config.toml
model = "contrastive audio-text model"
dataset = "single English nouns, adjectives and verbs, spoken by a formant synthesiser in many voices"
loss = "softmax"
encoder_mlp_ratio = 3
encoder_inner_norm = false
encoder_drop_path = 0.05
encoder_layers = 16
encoder_width = 160
text_encoder_fused_qkv = true
text_encoder_bias = "all"
text_encoder_inner_norm = false
optimizer = "muon"
lr = 0.0016
batch_size = 128
epochs = 3.3
Rows from expert 13 of block 13 of the audio encoder, named by matrix and row number. Rows with one number belong to one neuron. Each number is 128 + 24 x the weight over its row's rms, rounded and kept within 0 to 255. All counts start at 0. Numbers have three digits each. After the name is the row's rms in percent of the matrix's.
# up: expert up (encoder.blocks.13.mlp.up, 64x80x160), inputs 128-159
# down: expert down (encoder.blocks.13.mlp.down, 64x160x80, transposed), outputs 128-159
up.0 093:133115153105112077167141110098149108136134128123132129158122136158138146111146125112066117113115
up.1 111:158105055146102166096156137137093152104134143134131116118149116131132075145109140076117146143080
up.2 104:142183119110126134163126074154120148111116117141118182095135160113125119145105115185105078135133
up.3 112:154146140137099168143140141144127110145122098167135168137103126138143132136129135097080090104128
up.4 092:146134113126114111133109139084104116142147127151109156137131097101107145129138163146128123116135
up.5 092:122157154096116095106104102110126184132128093112081117117129144144163166126139114152137146124129
up.6 097:137131104144146121117113167135137182133116102134168092119099137149097149133127163161116140097136
up.7 115:152132115138125148115112121115150043119147137096135158119113150143104151142095125091196130109148
up.8 097:122097141148155117163131127096145134116143099136122099158157136086078112131094142097133178117094
up.9 096:143164099152131134149166113099139109137137131120137135101120105146098080138150115120163148149141
up.10 106:104151121124123133141167147132152127082138130087138127103149141140138149127150112134166078140130
up.11 104:089116118120111129168122137119128129104147125107136139066091128137090164137151143156128191130149
up.12 095:083153124107145152135118116144139126099135137163098094104127129148157077098118147153122137093125
up.13 089:172128105148115132110115184098159174177108128090138115128149145143110134142084143144150103108099
up.14 098:075134150130103169157145086171078102184183139127105108108129123142116129140130150114124120137132
up.15 102:136135122170107148155087157128119185147078112168121146154152084108146127122138136109081135134173
up.16 100:081098085095131124148138092117115102151166149113097100096170143129143141126122131125137133118110
up.17 100:112096154124144097148116164129121167160092125079117143141136139125150149132156132086156155093131
up.18 086:138128123116132119136121112188124143148181160147143114127117126109104138119108160100108096122113
up.19 095:139108125139093153115127108152149150171157122140142102105162142112126083141120123103179126143130
up.20 091:135120117151114122150106124153100104106169119132111125159099157120118109143103087095122132138120
up.21 082:154140098150113085138121121139130096169119130129138143116111146086128124110138105114104126080160
up.22 108:158112163159174111104118098123117122149062136110137154148144120103133050110122152128153181141109
up.23 089:094120139135140152165119135119100125159123140099145153112157126128104124145169108134128117103080
up.24 115:107130181120108143143152184138111132144112134081115104020162138133148107127159160123128115136153
up.25 094:143117142096164144110110126090074123131088163087137127151102111116148106134148118141123116094141
up.26 096:181125165165151185131125150132108156110117146116113113118127146116127187157128150139078075141120
up.27 089:128113115146181126162105105107133125133136105118147092157121154137072098088103145164109123105176
up.28 104:111124124115142116120119084120131142099123132145146136197161147192186161137130136135129116151119
up.29 092:109141100132113136126124101111109116127146085169114153167091126134125139164130125130125116109136
up.30 093:125126133115121152114188108133120121153111087096174105076099142133164117132103124124119154119110
up.31 084:101114138137137103084120179122129133096125148109127154123110129109112133127132105147133125143101
up.32 104:137105129089182111108094103109134088080122139117147114113087133131118129131148110172138153129136
up.33 117:142136150117142072122135135188134061092139106134131149120134087133141157124112137117091137126143
up.34 102:137130143088135116107119131120137123117157107104112105120100126151204179157131109128139116108112
up.35 107:148113157135112143090141100164104100111144161165130108162122134115139141105155151143121100130168
up.36 105:104125179112091114140149115132094173135136141168115153097139111159122113145119110153112070135157
up.37 109:170111148122113140149130068122156122092153139120155097111141145100114100125110106132182115108160
up.38 097:137127134128115110104128151096131140134098114083082135137180082112135149134162162187130131102150
up.39 105:086144168109076143121181093112137142136127112143112121156126101133140087113118068124158139116165
up.40 085:115106098134099124157114143175144154101151136116112114114147153198184127134163127152139158105130
up.41 097:133138148128131124077132139098127122093107139128148111095171134113127105130152154123118165122118
up.42 113:171145096134098068129100101130148093094134090106124129125136145120142143129127128120145129141124
up.43 109:109105160096088155105148133155177119159116115140130150132084146109211125111147097156113135082115
up.44 099:128109165148154086093074158121138110102106144090167112149130104167128130136147136124139134116093
up.45 100:127119138152114107148084140159134111115103111077158150128122108113111139114122078077130194133138
up.46 102:112101144106194136143135123089090158104116121118106115114150139145150113133146114079092130103142
up.47 094:148171147123125111104155115118150148140141113120138195165120113128086166113101100117134108098137
up.48 106:132132145124133148122105059105117136119124145144083112111098161149169093133121099094097081102135
up.49 107:164130079126174131149165155177133133093102107133125167137114091075114126142153119110125109130071
up.50 105:115126125129081147141192142123161111112139114140091101100115145134140110109141122100146123152186
up.51 101:089136093125102121147109097129111157127111093106111120123090126131121154129143136117124169139110
up.52 104:150117123108165162159127124136136119102149174138154134147168116142155084139123131074141113114112
up.53 108:136136074120122125110114082113125063145119114125168095153118147154138109134118110131095134102127
up.54 099:135110094155142180133118103136141103129123161137111143103149115105144083115063124144122140132121
up.55 103:165161174124117153102090117137116095179159101137133160115103125115135140136124125104120158146129
up.56 099:073130098131148097099175125089124107120127133107115141140110117135110077169120091115129119144157
up.57 094:111165123131102172138144110125117125123087122114138151133106120155093140101124078155125112138136
up.58 085:099134133148114099142129141142149110085127075143155131113101146115132142112112095147155125129159
up.59 108:153135109165119111155081095135128138140144120108102121166136120119131086132131140073110154111122
up.60 104:159067134114119113126165097137133115154106117141078124143116110136103103140138147105105123137107
up.61 117:115141107113126099136154164115119214129091122126111114085124144086115134134114149106094136132171
up.62 105:085108113148125134150135148135139124139115120085144139138134090108113152133110109124121150123140
up.63 094:100119154099146169143147148107093115119140095122146111105119138133127169094142118094148144159184
up.64 092:095101077137138146134101181124180170113175133124168081134102102146132089144170091125138119146101
up.65 099:151116139133133146139129121139118079147097130117161168156125164140110107134106119133168117106126
up.66 100:145091109147171089123126158099154131131126100105139119110162107122095085117099147150133118132111
up.67 103:134105119142137157115117079135156136117102103097118177074097102098142114124111124125129146120149
up.68 105:149159156153176100099125086113080124119061125120105126127123147099107072118169145124093110147149
up.69 091:155147121167163159116142135099108097122099113132095105102096160129190112133141153100111120131129
up.70 108:149146171127064158164146153141117170128172123100086110147139121138122115117119144121159141111151
up.71 092:111141097135107144163181112129096132096128135154138103118115100140128123133101118153098078160200
up.72 107:163140095136133155139101086138082190109123096143125125122124115129094196135138132131112086179086
up.73 092:150092152122106124117166105143138154212138143081135093132133144144097133130125120121133130094140
up.74 097:162117139128119146146164122130102114101141129116095147141087129133122172137132135130113114155182
up.75 087:152128065116150125083109123147142179154125118133125128118095152156133113100178124150118162138107
up.76 089:132153125124094134113128130139120126100105114114079123115150164113116124124116117137115162138097
up.77 114:165129164126125116150098136117148088146136103171114118102093170173116067136128137175114124144128
up.78 098:111108096125093110138114066152108108091130132136115131127112119142137124109152122139120114104101
up.79 093:103119108087106146116107105117160125133097100150114118151111126111115159065146149148074130112169
down.0 098:088127149113143118143110120091165111131171106133126134124135117113146113172129130162099116121144
down.1 105:128150141138148117137091127092119127117120129108110087131124145149144106141143147152116118110118
down.2 105:145120088177126113108124097164128135092095120130134135096143110124098119117150125127131127087136
down.3 114:174115090155117123113116097109147115118124139108105118070155135124112114117152174144132096155126
down.4 092:108076147117107162122130081114156139150125097107159119142097129119130075131080143167112112109139
down.5 092:120162108158145152110131126096135151102147178122134195120175085201153159110098096096084157101093
down.6 100:072177138077132105174120136125147116136162107128108095142159127104129087096112092103157159147097
down.7 104:145190153139092158109137153133137122124125125162090134112125132145120151166119103129107111139107
down.8 100:122119102164115138117134133099113146131150131135085088097137159137124122150118074178080114141096
down.9 105:152089125105134177144105080141126121154076131084103086130128116143078113110140172170143107129139
down.10 102:172154161092160141124104138079147101136128132115158129181133085112109132159107087113122167142120
down.11 096:070138070144201114128111133163144115165120117129103110152131159140073085137099137123149115160136
down.12 095:119156131140186118126118106170143115115150107116083122116154085132086132124154115113162129131102
down.13 084:115132139101123122173160087142119164094114137126117133108089102121124151106116114176141141117113
down.14 094:097127156114153108111109135097157162138168139122123123138148127098140177119140085128125114107124
down.15 091:147093105139125123129143079099140079113166096111118098108128133155120103143086171098107154148122
down.16 099:105195129107143122140136115097081086120140106138143113148158158063145143149109108087158113137090
down.17 104:128139096137183126120155108148119126149102146123117146118128121174080140108141137128116129133143
down.18 091:186139117082114125106099131128119156135096103130080118098154147153144148135105127087120094149098
down.19 096:153139187151133134126096123104121172129129081095133099164117095127139124125146150124120120155107
down.20 092:103112121079104155107130145099129138139118122098123126142115072141132111175191159129103134135116
down.21 087:114161157144142068135134081151121117221138161102151133101137128102084118125167174130098137176138
down.22 102:147121125130134138123087116143123128132095111085170126164131096159153150144103098117116048100152
down.23 093:115099130125105163097126156084109140143117161110091153110112141063108114140155138112108116103153
down.24 116:128159151171142145154177171103129129137121115141095171121144126144109153119158117098129160122113
down.25 102:125125161110115151100095108122161110103123095170089176077127152099163138083160141127123087155092
down.26 090:137097112173130094102168147167137144102159135123148113122130140098144130101164122156154156139125
down.27 088:102155151139161137179183140111094138111102120126124159116126118121144120095117140131113122120114
down.28 099:164121091127123125127121123110161108114110150154139155155131128133080158173120117164143091139140
down.29 088:111122135081060166089064137085104125092131101121180097127124157163112119136154136128135126111102
down.30 097:171156151141144099149126180123118161166120151118114104184138110112098125128159139133126153137138
down.31 100:144184095142105111124130166110119114140146123111124129145168090139137145141134083079143111131096
down.32 095:120127127166144106156128119134126131151084095137099085147129121142142096118123149128127098109150
down.33 102:109158138160148142124120118105155101123139140107095136066121156164148147149141120109096112124169
down.34 104:120149130117104137159148129121083046113163113145125128107118081105141133132128118099160133111098
down.35 112:170170110119155103113120160156118126106096127122137154146137142116105175121155130152123191143112
down.36 106:125124143128113124106085115114146128128168143153188117094127161135119136172132114092117123116110
down.37 098:123126113113150095144128147144131135128137135150129115126091159135144123123152113147170095138145
down.38 097:142160186113151125132108107130139136116124115134080130141134144139092119158125102153087099123125
down.39 096:090073124121164128147096148161150098096109100122124101107103161141128133097134145122138138104120
down.40 090:093142147139160131152129095090134119061145167109130146103141093095129093100173123095089143133085
down.41 095:140205122138110113107144100117153093121125141123103116104128164191107149138099141113146118134137
down.42 113:153168112149136112103142160138115131094112096126104159125128098115140120141123139160139128160124
down.43 107:119109149153142163103164152133139101163109169065182118142144143102144140132133111073127165122144
down.44 095:139126160160128153125152121148107171091112115120142121131136109139102127119129112168118149135109
down.45 111:163127134119092123117141138100153109156143160152064090105123125153151139116137142143080084105133
down.46 099:156133166197120107157131129138158114105102076107117088133136123145125156150138116131101122133135
down.47 092:140126124175087154143124150122091117089114125155129117121133124141098093139074151121152133132134
down.48 110:132103095143143151100103170173152160119181153151142135080098120138156108107110103135143116112116
down.49 104:168109132083168161113090138168181128092107063114145130130114114114111147117156105136138131116141
down.50 111:137115150152151111131115116125129108154104069156114134115145132136096148138124148141125119116163
down.51 103:154125104116094115109138170129133153105143140101136125111095100160134135147107121094134095145123
down.52 095:135105128149168139159145174086131153123095084113126081116115102163136104136127179125127099127132
down.53 113:082118163116122156104093168087097138103173140159134131090127089112141166149134059093114115168095
down.54 098:132116153114119154119139145119091120163114111116152104139111149097121122098152143121165135125107
down.55 103:138120126167136126108116112130131137111148137081076128093162104136135109141096120113117134107147
down.56 100:113133099127134094139155109112147127133099118149136138109101125149116094157118217152106143092128
down.57 102:135156140121136137145068170092095134123126128136105149141178077136134088145120140136105200137157
down.58 096:095151169142145139137119166135132124115131133113185126131095094135142142126148087145124132151129
down.59 098:139087117107139125148107125114156117146115132167110140060093103142143121161117148154106054086143
down.60 102:146110140161093167137119131141130097121101142083144105109134132134155138108134190117126153120162
down.61 111:116113178101120129134107093112163136123117149108156141098163140150102167174120149141109131129100
down.62 102:162156144133104158092142119116117182126128110097147145108112134085143133124110146160076140134149
down.63 098:126084140132140086094139163144131111132166140148154126118130137090115126114107109114106144161120
down.64 109:135101137137141146116132164115082158094102133124130149158126159108155108130116142114134122148132
down.65 106:143138166130131104078094159108120140104122121152106111105080108109114149107141146129150129094107
down.66 106:121072109091148184119125125118156152150110120103166129160178133123074123153124123186155133145170
down.67 100:107135115133128132113161125165152118117135099146133094143098113106137133060134136110177112117115
down.68 096:125075080085137135079100098129148160131147147132165147142079176152134157106136101160107108131155
down.69 094:155147143148111100139095159115123112136165149129138147141081120188136114122128095131154180134117
down.70 105:142128119101173128167153091122124130135082119121111111167098126115130158138158167128175155119137
down.71 083:118122122117119102104118138093136164138144104149102136152132121076141118142104128131132157146126
down.72 097:136169090117149130109129140106117099107098111149155179123133132141105077112154113120106124128165
down.73 095:121116143143113141176118128151104131174139108144129135169125115071119139105153140143106128161102
down.74 092:110100125121143095127116153150083092148114115140146112107069094107110104127160103088157170107109
down.75 097:082148116108131142133043126143131137113132151100155149151137122126148118141124097095097122144108
down.76 100:084122131148106128129108136126134087087134128140139125152105147061147101159121165152124153119140
down.77 121:116133101164111114124144092135110109111093086139145123137175125098125127113134144156117113090174
down.78 104:156117091146129128125141158139145137130143150184100107111113146175138142114110158139139101144140
down.79 088:143134152070137107142131167161130145122133126144112128122154118145155141122148136119098174152098